Rows from block 4 of the image encoder of a small image captioner, named by matrix and row number. Rows with one number belong to one channel. Each number is 128 + 24 x the weight over its row's rms, rounded and kept within 0 to 255. All counts start at 0. Numbers have three digits each.
After each channel's rows are labels from the 100 images, of 14976, where the channel reaches its highest value: "colour at peak" is the nearest of a few named colours to the mean colour under the peak; "lies over" is the class under the peak. Only what is clearly more common there than usual is listed. The data: drawn branching plants. In brackets: how many of the 100.
# convs0: first 3x3 conv (encoder.blocks.4.convs.0.weight, 112x112x3x3, standardized in use, each kernel summed), inputs 0-111
# convs1: second 3x3 conv (encoder.blocks.4.convs.1.weight, 112x112x3x3, standardized in use, transposed, each kernel summed), outputs 0-111

convs0.76:138116170174146146083136091108097115142163130134117113166131136110139138128151113111139152153104156154116135119098062127150117143097103154143144201116146123135141159139155140117124098093105134127131114132142169107154129172093089140141081118107090120147114118092098150094126112092159093129156122099138134155123115127139150152117162128099
convs1.76:117136169121122126138132141126144128109168129164095178124115108106097102104132118178123138103123150119125157144094146113135136157089129163152139135147119145133142119117122157134142115131152148138059147126118129158155168117123128088156120097132128190169130108129145094151142159160126108177104154121099073110145103094138146105099105107085
colour at peak: grey (68)
lies over: wood (51)

convs0.67:135117101167123116098148138157146115202126121089120135111110142146070120182152084138104127095148114092145143128120119133131159110168157120120127162144112125126113153079134116192096121143119178102112108109116126119153097139112166191127163140102139105118121136122082131122139129114096131094137125128116163099135139146113131143121126147122
convs1.67:119128141108098131115099102139117130157086137103106075134156127113116119120143141104140128070123158132129146130174155114144165109099099081138142092145159124154141120114128153089125146092162169108119124142096081169115136102150108090101159128124123144079095108125129127091095129086111132150123115121120084117124148097167165109137112141106
colour at peak: brown (55)
lies over: foliage (54); wood (29)

convs0.94:112130118111122138143077108160151143135122148099129111130124125151152133140180109148093134141116136155117157132133084142163114141086117143120189070111166097066118122111147168135144142137119102121128176153135159200159134138111096111128119103090103142141131127128127152139121105125099145119105121140107124118108129122133153137076143083156
convs1.94:158131104138129084151079162125122169125116106132138157150076089139134164126115130149111103150098129136163143134131089092124119100160145114101081104110114132105121120196119144134122118112136119151121151133121107086094122127119166078121178131167131112151149180130135090149142169104116138089143135125131101139086128151128147122119152148136
colour at peak: red (45)
lies over: foliage (52)

convs0.54:119134146134125165142120120098143145133137120066145137138138157100124075136123113142188138118131121139109134169160055127136128139132113161139128140111109131159116140127109163125090120142094124116089136173120166146141165128114106131139105102091114171128151149167095135161140160167115100122094079159115109137105149119127121108106133114078
convs1.54:161131139140166153127147146152138090104126128147156141120122105140108121131197129102117095113177161134171114153117093113111086174112157137162159159105115091114152151134138114118143129124126150146139161112147144166129135071148115148126119134167128136127155151178128090181107136143133107163161142123121125109102153177130150115135101145117
colour at peak: green (69)
lies over: foliage (96)

convs0.40:115143142120131093169133109102127125135121132132125151134113121137123096133135082162100124118110142046111135144099102112164108125117167174145118156079109114155135130118137112107183128159087119151062093123134141091157100140142095119109144150128141126144151140104160150136178149121174102114108156150124156108097148143147147153121118136119
convs1.40:141077151130092121096163115117128137146152118147128129116093156141125114150093102124178085108134145133152138104139094130128171112114121159141107131114113088135123147133119098136110128122131164180101095140138095095104142109133110136136105090163117148112148136102126083120110085120085130106146120108091165068144127119103104117123112192159
colour at peak: grey (46)
lies over: wood (67)

convs0.33:172088176104145155141166079143130134133150132109091127146168138126141144058125146113188132145090093135133112112172093109133106144107167130132104138111099122161120126152151066140136115137140104109148082152132135171116102125115140132139117085123126158118144118160101125112142152146115117099155094132136113109118102142128165113144105136139
convs1.33:138154110124101110103113145092160120108131113123184109158138100124138177159153166111116107153115099130152134100141152145107165119148150132116139152094095147123122091131114148078072124175137086180119121160139123129138129116135157094153129168150144139121188114103117105116118151094110132136152111141126162121169089142109115126151151123146
colour at peak: grey (64)
lies over: wood (37)

convs0.43:175122156111116157139126122109105138117152166159140144119113096109166098106142113137072124093132134116110088118110099127125118141140123133114124134115116131124137112140157059108157113142160110164118221131170147112130152156127150109140121170154146136119134117103080156157122138149136130116159121114134113113063159147105126110096129119117
convs1.43:178143093133118120151085102122095118081124098175122098133117114145123056143128139136137124121128125089151126140145097097126087114143139120104102138147183150109104151125131081091142111135119117162093161132125131109133114152085121121110140145138143118127152150164109109129137140163113145097149133132139061114072144107130121111089155132118
colour at peak: pink (32)
lies over: wood (46); foliage (30)

convs0.47:124136099131073150133104115143102135099124154123113126120156135121146113132162114117116122098137156117081142126099114111112095147147175164122152111107110134193145173118138156174118147112168125160143109116126153156128171171105086163129135120166110132137111161120099134112092131091122104150102126133136152144131101135124143099129094099062
convs1.47:162129137131150148107149117180128098114146137160093116128148160135115154124177094132118120142104149151068137128159111099111120102111124131138135114099125110117141191166149132153146097154175142140099129146140160168155136134101146160143092135126129137160142115139119118130146175152145098152106135068176170122147127118148139140133168098114
colour at peak: green (50)
lies over: foliage (97)

convs0.5:144129107151117064092160124142121100125135143138112102117137143124152123086133144100158163144110149144161115155115145127168110151137158147131118169132161122118102166148149169160111101068172162138165151134129141072108133096157131120121088106129086150153137134129122108145093109082122108120140115152104129137113084092137110103131120149113
convs1.5:087132104153133152127119174109115114107153124136122120111125104091153096131122139094105152134126110125135128126112132166124143183084102116119119097146105116162150127104095095087161128108118150089137076096152108154132130150112102119123100100059140127085139135137127141146086088152179138131089149124105074149154115122145122153120142124120
colour at peak: grey (47)
lies over: wood (46)

convs0.24:147131095116153090122147169069127124148132122122150113147120140110094088153122110149115153122135114126162130108117096097117082120130142155142113173111103123131142134129119135145135188110077165106091090093120148130138146138140142185102145133159134151142161105110137126140116138203121088140117170099133100118110111143138120151121106168117
convs1.24:077126137155136140116136120132101131134137103114078126137154116142121062128110136110117110110140151092123089151125137130090133109120125145113107133150162121120162138163135120089118151129164135091113152118140140109157118149109111079094132203130102117171132081118134116150134142062144104161143132128116123081130115108101095105092101154125
colour at peak: red (37)
lies over: foliage (100)

convs0.95:112124139122103118143133121168111136106093176093080133167153126130096127112112121120073174108112123169159152130081107107107079130158112121149112064108099106121147109108117140165158156130120127133125125099129144137168120141137125165126160151178098134139130149110160137174156108111137121095144114108142149134124170158145113134097131137109
convs1.95:121135171133195121111140119149177144084124140090088132102120138111114112137135136122139115115136161136157107106116156162123149124185109177133140141134144143090147166116124136117167125161091142143120157138137148095149118134149161126106123102133116144161141127117148132109176133125078133164145148213116123090126131147161150132143124131117
colour at peak: green (32)
lies over: foliage (55)

convs0.18:076128143133115100134119129203140136110140135109114144132104108116145171126095077138164115150113117164145110112127089155150141148108126142142128113103101120137122122143139203150127121129048146128166125136127146147121129125131171110135120088126111121124116119157175138152131100079121148106141140126142123125162127128136127143125097057115
convs1.18:084118134091101118111102140108136106128150163120090100146111142138142133112097097141081132124119133149100156127139170127122133143118126140123125103143114108128138179131124155132106095116138119134147094109148106122089121155097173155120105092107143099125137080166120145148121107056100163114114123131153119177064151149124085151128133092121
colour at peak: red (93)
lies over: foliage (98)

convs0.46:122145163118127142128145118119116108146119159093136148117125140137140100133108079120168130151100118114084123136158166154116132119131138140132143109083109149103135124134126085108146182127096108166162194160157152122106102113129074139150126099122111109144124092165146156142137108192113070075117117136134119141093140131116150113146119140142
convs1.46:159145148116097163103147162077116133114109132158160183148089136107147090114131097144133085149132142102098110108116109138122148089139115113128111156148089137134121110109131109129100107110094084137143108131142118099118145123101107144129092095092109134068114175137123149129120112133143159110124149116149119151129165106081137120094082079131
colour at peak: brown (73)
lies over: wood (90)

convs0.99:099126140159124151118148098134134111106154128153120121098113130113148137124127155099099112133135155123110127135123169090107111109105170181148104089124130119189125160141143147142120121159138134147146084118137120092110131106114134156105093105200160132138131125132189115144110095144122077136099178148150164140128111106103134085102108126104
convs1.99:096114087165119081168134105122132113154135132111124094140136163105151108140110098102133124116119088153130128120118104090114153131151152134118127104130124119112142160115127124110147143156167154121124138082140162088117134161113117106120135047094106093131105093123121144149111116088170124109103079145130098079169143088089119126141128131134
colour at peak: grey (48)
lies over: ground (65)

convs0.22:093133158140091172118146122127108149147152126164155168083115146139104139125143109132123176151145152108148142121155136110137100098154123112114108159135110123079127149084126133165154118170121155115064146158092137115152102091156100121088123099090113140168129110093110106140104169128128140112123142130151135084113118108163115153153122139109
convs1.22:127149114139110131122113155145172170164118132094093164159172113121142147180109151158155106144095125116040111098135146120108141072116116117166118110126137134135143089139135122139134129147159162134159111144148140157151154126143155128133116149136123172142112137153158126149129135149134160108138113145092181112145146125138142118164090165123
colour at peak: brown (55)
lies over: wood (60)

convs0.85:120118141150141126139144105047103130077136140132158132127132132131171114165140151151176166126148108175114164140151108145150100128102138123133131158105148143134132126163128046103127160130091105105111129151134104158126141132127099109151135156112143122109161114113105103136100128163132073103120134120106108151108153125135130136084145132083
convs1.85:137152142123108130119077094115109125108143123093167138109099147176138142160101099115116130138161119146171145117139123142080122143133145153130170136139127113120149125121101123135113124098083078136139149112117096164102127112106079164135142112094156082115133109119130154138136108167124099134082138134093138119176183103142164102163111132099
colour at peak: grey (46)
lies over: wood (83)

convs0.42:094120126116132101132136140183116142122096121112153139123112093168151105135138080141138136113125116140071104131136113128104106125118125149116136146127098114118140122146102166102147147117092147150102174138169138128123140121104102136136137112101132147161141189112100124200097146102131127103125158095148206129103123144146153136126117074145
convs1.42:109126133129119145122135110137131152118118112089129136122113133165148084139181105127133141146116094162155139131185089117147137149130130126139147146134107115120155123142114100105107144146160138105147132118147152127083130133106148109132139120128129137124125158168122094153144133099102115111127092161129185143094164135128113146155086012109
colour at peak: red (28)
lies over: foliage (33)

convs0.52:102148101155144110124143157170143125129116128102181092163126142110106140112165114124089126143111112119141089129102110132151167146145114134113152145151079133099103120136106134155147180101139137100116133107114102134146107141149149164078128096153082117190095149114105143152144107129115117075130124131153148162120138076149132135097156139143
convs1.52:065182088148130133145140162137154153098131096093103130099148166070165156118133135126112137131116110126128118161134158099120116152100091103123138115150131099141139141109091107104128114121055143080131146116132156138141142129103085156133117166135125136133117142131151127102109160129132135105119090114128141193119131130125133157121113173101
colour at peak: brown (59)
lies over: foliage (69)

convs0.72:112141114160138124074120103173125147150135135139101113157103085130153138096125149107124148116115164118115097107111088156136112126152135113117115132115151143139150102125142214093156122116098160148097130123091165119158150171148159125140133116105111131090124133114158152099137079105114119169118176094123147103121150131146102132154092132150
convs1.72:131090101131137132101101140112120114110108148119111098155135128079122123100149133151149136125128063161128127131134112107167135102128117129115097118119115124137079126120111120106130122144155139123025165159124139108152053088126128157139118173120144114118109125152108100126131130142144133134091109101137105149104138098122078168125158122121
colour at peak: brown (87)
lies over: wood (76)

convs0.104:120141211142126174146136156122139126158138139137152155094099098107150143114096116121147111139141136135171110090114129137126149124133125138133102158104101108178106139104154108124147160126093056119120120096142122103104120134148130142137133099121098128133070121180095152111140119097156149110169139150133108127117166146137111127144101080129
convs1.104:164135139138143117114139123174122088137148144198133093159093149138097114143127123159114132086141166125135132106099116114127134135130104125142111098138148094128150165133134122144185159117127113137136166087159126108114162120083165137102103078087137105104146122126084149141144082121154135088117137146132140141117172138119092177124121141134
colour at peak: red (67)
lies over: foliage (82)

convs0.65:122119141120120157116132127099137092162153142139121160116129119179141134138103146157169096121159107164132142096188022145151151107095103158170139122131095145157126153104147072145146109116104115115116133135130135099190126127131142115144083119121143111151126124123117150101098114127157112139129132122143125121100126112130099122128129153100
convs1.65:130148169139129150152110110171158157141208170133134136128125127125147114149115096096117157133147194135144152115117153133066143128114141138148058123166142147126144131097164142162177173115152147142134166120144134134126149106093097104103132129117133127118159133117142141121139123129113094151116135125125174135144116147121148090104112146125
colour at peak: brown (55)
lies over: wood (88)